A small multi-label image tagger, trained from scratch: 8.56M parameters.
Rows from block 2 of a small multi-label image tagger, named by matrix and row number. Rows with one number within an expert belong to one neuron, the router's apart. Each number is 128 + 32 x the weight over its row's rms, rounded and kept within 0 to 255. All counts start at 0. Numbers have three digits each.
Before each expert's rows are labels from the 100 images, of 14848, where the router gives the expert most weight on average: "top examples" is what is common among them. Only what is clearly more common there than usual is listed. The data: renderings of 100 made-up gadgets, each built of a few solids, in any pose.
# router: router (model.blocks.2.mlp.router.weight, 8x256, trained with AdamW), inputs 215-255
# up: expert up (model.blocks.2.mlp.up, 8x128x256), inputs 215-255
# down: expert down (model.blocks.2.mlp.down, 8x256x128, transposed), outputs 215-255

# expert 2
top examples: glossy; has a sphere
router.2:147142088140141133112139174132138164146182111151140114208138154138143119156159074078132129151152172154130118172127166125163
up.8:128200098124090056141152093115146126133170105203123182122172156095104146141113089135127109110130155092156088152118102146106
down.8:137150121114137153094115156181146119180121132139088091153127138139141187162106131140148143094074096132150104172087149136174
up.9:064129146107135122097131061103171152196124114104114153174177138171098134169146134139112085080069105072110179145047133132116
down.9:085165133099173146094131134160145077105138112192113088139147166108193104172112111173117124180130129105107159075133151156137
up.10:109122125115146114064112123111092173133146137170062140086133145124100170177166123137159143137089098034070110091207108129118
down.10:139131148189110106115144077115194048070122099144118120111199114095113125128123175135117124082110071138120116083140110092107
up.11:147093154138154096112145153123084127134094146129088127160137147132129174073129094130164132044150091118152101129116151057073
down.11:142110102108128139140141121156090126150143115099089129101150126100100113113115079140127103127114097106139118207159140125092
up.12:176175115110113112130125148139159118141172106135167149161115167132145095096152154158143142070141112169167129148156077129191
down.12:053134200122126140183145129142109064105099133160132156109130060105088174102125128161148152074162082117160155117150063164156
up.13:101130132148111115165102092080125158104108145108096139051136154150106176197166093099090133125138154107143091112177110136160
down.13:124151079081145128100137090119137118080077136129116128104115127106087172102116070170209194144125124163150136088142120168164
up.14:130117091137085125160114162085075105115103133113174173144130161156129162116132146160142078134190122161150178128128083088140
down.14:151119147086102148086165184139199120137148137156106119147051122176076117091104114084083158106172132155131115097147133090145
up.15:168116058106157158130129182148056132126187117074118152151125120093095096123130155155112129053061144103135084153129168134170
down.15:071127087091098108129145157141184151085088101168117078131125151127137170128126097162106147121078089121128154135100163075082
up.16:133102183155163132104097065092145143076084131136167110132090163121170154091141103121103107034123148119108113117083123126071
down.16:121196113148175112110122121238110179159046139039160099091080215128167121173157131161128092156188119155128081168105092157149
up.17:118112184126147144160136083148129068115117118110166129186108094152159116155088174087202136158216162194140129141169146162098
down.17:167078148127108086107161104141136201103169128139112110037106090096117136162176190124098099099071127193097106062114148108160
up.18:141136098089089187050154124097139131109151130142106170082106154154119083178071122145180175171102079170157155164145131155180
down.18:138148104130154151134111140106127119112128102125139154131078040095090156085107124084112116129131178169132137157149120136142
up.19:132146085164119151143116170128138116115136189075059177095140104110163126145141134130135072120114100132113163065158149144178
down.19:107146093146130118105134149161177085183149136059126145126148168146139177214153202107146145159161138142174163127112090119172
up.20:123160075120140159136066113159122170185124187170149113124157087108167127171093119131150178132079083179145110127127098123132
down.20:152099122129125087147187110171072180146128120134167136075106129157097127079109165148131128195073121153120149120121116179114
up.21:143153161134130091086150099067101134146079151068126139079160082043191161212133121117175146153132129152067122112193162176148
down.21:104160150113089143138156106181118149084071068148189143137172163106080159104160082120112127144142102148154097165134160164122
up.22:135135133117114076130164080100132164134180115182132150184118140113118146117104112075185170148118171142073051145151117181136
down.22:129174143111081122052106150137112136081220122117081137102153119131165147124102179124142097143151134124167140160116066114116
up.23:115120111137079091113104082116144161141092111167103135164111080176153130137106172135148138070122113101098069211063080131091
down.23:159024175140121131104140119142160137141083164081109126079106109170093092089048142120054143178122142148149156108119128152129

# expert 4
top examples: metallic; has a sphere
router.4:151104138178176108113084111083148131099149133195110148136137144159133109113088119067141083074104167146132108161129090130165
up.8:162113146092083115148135075097119111154087124104089131104117092122085154121102088119149134099102172071124150079102114100150
down.8:206148147138122100115170147086133119096132082169113178140145146108108171100143167117138191108134100073149094172142124098183
up.9:135067176103169145077099141076148127035121107181127129113123163108153145150139098146103122180126130145104164124101142094127
down.9:127151112101129121064122096077116102111098103131139092112186127144174102098212186147127138113172072123147055093193152110175
up.10:190118100119103126121183067105130147150112134135123103147166125161070153152154131104138188116113124170151126129081178072126
down.10:073158129048087149160180197118152159081126136146138101162128154032131080156132141131136086132103105128095090145150088136171
up.11:132124150069188145098134087106091132165102101079138133141125116155158100144163155150143094154140114122128112138210096132117
down.11:081153164140106169163123099130161158102128112158167157107150131065161167126138063112170136153121194174091080139161148149156
up.12:155157106124134132161169166159137157115084096098095180178084128101164095167112144116117163154086114165150072105102157124125
down.12:159124150160136114139151162099109149093132071156096098101136127169181037139153183142140118186141129097082096100107109166117
up.13:112171163151087096139112112120139161148130139128099178141084098142095172202112125116144124096098117111147153154074135212089
down.13:113170121105139086079115147084074123114145124156121180121162079132096191114136139142145153111107144112112112170080196128121
up.14:120139182103121144168149048071101121100073098140127166116159133107217100115178103060116136059101107152113102099152083139134
down.14:140170149091145162120147091158135193093140093154155169128092127162089106109095168112089161081097151126111157135106131097114
up.15:176099135145094150123156127104093172103083147178155086110098181122124094123173068130095144111127094140181148128161124071134
down.15:080148186159141138140127106093212158127095097129094172180097092161148206120152094143146095089136114130064155179150147070164
up.16:158100151106154081152111082117156129089153121141142185117122101086136080139102072132137102075165123139138149143140100093113
down.16:141136162143134129143075082092072119142114148164147128105180091125123169122108042094140138147133170132154098178159173132148
up.17:126066095112203109103156144107182064182099234158144162119089111123131150139123123186101121195158158139158146138166186114178
down.17:138119167105177090105172084118148112143130171097123117106062145138130094152114032116072152121153056082132158108154096175100
up.18:117134122167132156103176100166143123133183100143160114183138166167118111146134169052167134099169201066126164147100092150130
down.18:173122144151128131129158128137131086150133187076147145074160132166170115106107131160145175156151119185074146069124094145164
up.19:179178099143157120102068125109100168104119121165168153175076175157115130157138117138101112128194081113124108065079123148121
down.19:146106130171133080082180177124147135092101102101128143136117110097145076118140115135116103191126081164118099097162101128197
up.20:147112102133109103149128124129117157160129094135117083112103119138156053107147096156115137129125149163118131076132101150082
down.20:165116092114156150174137173126058165113090084137127195113149139180151112176142134149086115122125187124095074094134147114197
up.21:186111203091159084143098153129105137149126141132145116167110101147069105157136135113120100141141148105138133101141120088121
down.21:152111118136197139093162035128131146131136152126141131143118139105180114072136075181138165094214117138153108118153094166126
up.22:105144190096143078189134105138146135154143146141186162090147131162114150141142133092102093037173107143119103136092100127118
down.22:138193113133164108137165077120147150103094149076102166141113142117112136129141059059133179116119139118128151160180147144165
up.23:173148113144189116135087103105162103087086168170094128081082108042150115181118108111154103034120124133118175104186088150070
down.23:140097141087128152133127086065099128081189113126130165224104101174157142114140147163096163143183111147108105114115160161199

# expert 7
top examples: blue
router.7:074076153072118097111141093128000057140130113143140221105148087141197107155122158115157113158097108129112120124083142116200
up.8:112149139117103146086085093113143236157151127141184078174142194140138117103153157122095171147098128111155169138149175121182
down.8:154145124098135104123165161147129126120091136060152159101086115108106184131161102140124075070160165080134161115093155145061
up.9:120142096091135102140134082087124075122125123145113116087151148168144133107128081111142091183120132162132135110146108080087
down.9:163097147161130098105175167163128156127121110126134091136115222119125152161173177157061143111126126153127107124138111167146
up.10:147046119112114149138146100101120134072207087136113138070111091066126137097095213154187092161156082146086107082091159098098
down.10:079114109130150106102104168116130128117124138065152104143091066121141185061167125168136145131084178129192066209149108153150
up.11:175133156158126088135131088171150194100115181072180085124159121107148121180093094135107085122111143191092150074149119121152
down.11:142072124095118137107116126102111172073091112158143154144141107112046154098167186150097106161106204160068115109123103103118
up.12:108138117104218152129128122100165144148126180095173167115079142135173160150104096135129128093108043145153154142116161147169
down.12:160164050162129127146090126112120173135141174107109193157143141108094211165127071137136097189123167136092126106073133079195
up.13:134119137110094067124150120069021143082061167096079101127110120058158122093063137151144114127044158088059112094121120105158
down.13:118172122120126143164145069130190117163189120160149108109138115118147163115170147118198167161068113079150173145103171110060
up.14:097107140140129139119075121132095105147103089116134163176136128073108124155085135057087156110103179162146148060138178152102
down.14:116127081137151086116047124096079061177127099153140091182110171115159109152146137115124049091083130103188157120104145152104
up.15:170195106111126146093090094120057132097137108127141123121142176134159134096158120161130133141116071136095057184144204156108
down.15:136102126115169121118107186166108161142168114043150124142160134145086112150139067089055071112136140117128090133218146145138
up.16:113177126158132113160107106085237145132020160128152068137134154097141204091111125138113144180134132122123079162127095085100
down.16:141144114162104148150154150046153125111118148133176144070126107123135136151117151132097133134097204157109132180060119141126
up.17:125086188133108092124102085110089159125101099139125143077141087066182140147086116155076168153153139170115150080106100120124
down.17:118130107123096126078152152213117164095102057144098109172174133111113094109123162093084086180137058124131107149151115085104
up.18:097112186134149127208053140162098160133136153087129092143122177139109155165097187125175141065128115102154075070096149113115
down.18:099105139073083176218178092165150118152134188160097099153081131155145106118152098117082141193120114166152014141142138160073
up.19:093051137117117125107075095144071189118148146155115079091086135102135117122133132075091134139148069113120079088128113140110
down.19:116217130113117104120137157180114142170187124111160139131136098143089135139088166140089088139129086154132125064161142125163
up.20:145100089086163178195128158090095085069098163122132118095130166118109108096146148173102159139096175086107132186059123095133
down.20:119145092115116146127116136120153108127156127123096134167134082072100142113107061090130112110128120137171108148094078165125
up.21:117123153120121075136111100112090117109128073107062087134108095069124086105147181144105146129115104160090094131079142143100
down.21:122176153118140080115121097135185110141156099135137140143142162096117105120159194101105185078083085157122127134087172089140
up.22:116103086090108156058100115105133136100148068165099085150156153124098110179121172079145143124107095097141159140116169106167
down.22:134113140210103125084114159171097129119123117110159225199137121164117094165177079133126117177101090111102108174120150168040
up.23:059082091096155136141078088124129153132134113080173074095156155093118153116090136056147087140097056079143112087105116146122
down.23:053131114082097111129142152151130083130171072156153141142140109156162103170112111130131093151078158131124171090123159173099

# expert 0
top examples: matte; grey; black
router.0:142136125137159095153119198154153103147066117163091089121136147145157156153155149136080142165156155061147177179100069074129
up.8:099109106126168113148107145140126138093170166134108142172082088131146122124083094114183131086186137105193126097155084129164
down.8:117137165141099123171091216131120170123068148178122155135165126120111152107129150109118167204166151194092129106098122108171
up.9:121115125102086100109092109147063143183123122186137152109165135136160174118183157127121086128092179116128088105138064134168
down.9:120105116144085159134164175147104120113119094163160116084178187142102103146188142084076092110073176116109151126119088109113
up.10:123129136156176123159128124131117141157154117145155105069116109068180156105106095157131135097154095181112089127124055159072
down.10:152106056157146096095105100143108134125141124109158087134156097169123045111161161119100136154111219158154186111125150083118
up.11:153153138100080150120083190096162145126084160111089131148042207126134145116128098109131127122142170139142134137200106125167
down.11:115067177107136144132076108109086095120137125135113117136139076135090126082125123174121130157168057117130089123223137118039
up.12:113149152142114163063092166148075134158089124147130146151117131126097163121133181051105161198096095140123119114137114092125
down.12:145182163119103116126124099110132100072111122152129135148093074118081113085121193157130138107103112034105128110113128153063
up.13:112071174114117119163149067144107067139170114157125103085113144125124132107131121055125168118092101120104118125152180106065
down.13:060119158095103131145132092159119148106125154157154132082124127175122134159161134162113167137172106108151066140146127127206
up.14:104153177035094137140131141112113128124092175174114121149157117149157096051116124157173143083125120200103086139168154147089
down.14:134104135150190074093087081094048137091095126112149153107133111101122077114104139172084128132126167152111101094138106074132
up.15:128151114109143082124147118174155099079083116113132121090132106192132130148131066085135118116105105122150173105148135136126
down.15:151095184177148187067093137117094151131186173124119126151138184191117087114106082127093125109097178120166174115192192106105
up.16:077107110113112083136181151134114139078123162163125135152122143131132058179125098198131126194156160102095112130109130137144
down.16:227165136082108110122139114124172121097090146120143143156048122148124115130099118151110181134144062111145148108177206134090
up.17:126177108168150222104130155116084111136127144140133155180115078077173124133120078200156119037180122163101157160151156142105
down.17:117134140115141165145162152147125068099162069110150159104141099139096152104104061125088063160169131179150084134137152136183
up.18:126123107043149132096104070152112155168148104120142098123089070131167138111147110112093127143157125133129116160078168118165
down.18:149086152139162182141119114070109145113140112136113169133140162128174119093127147123137131146151137191059139152163187158090
up.19:135097157109104167057118157148209124147101180151129115104083086125120161111133085164180162141151136191178159132141093146169
down.19:132154102124158107104178142141175124184063118128063111163200155132142175171143126081123109102162106132134106143127105123125
up.20:069217095159092182114113139096127162173129142138133138111150104122100064144127059117172119182158144147130074142135106187132
down.20:132081139080119159126116110108124082224165157114106140121129159100157209130136052141147126102073109131059129064120174110094
up.21:097176187110097119107134113157165167167111154129123169047130109112129172131181169123094073120121097079087202136149126126136
down.21:122084169153059160149179114118130119175149106118133124130138102126190137111103158085129113081119194161161126162202144124129
up.22:112121196077108117131102116112156169159140117145149123136122153108147146083099106092129088069098126095122089154133143174193
down.22:145159171152104091124173080192074162151120145184136078140135120134119127138113166088123129150124167147148135130154067083122
up.23:119113130096087169092125122108132095118173114118154105114103137204110084128102120149083110162126089113122153143105116101128
down.23:085144108121094122137068213183127143142163124099116124104060077142091158101123068105115088130124182119131104145153113102120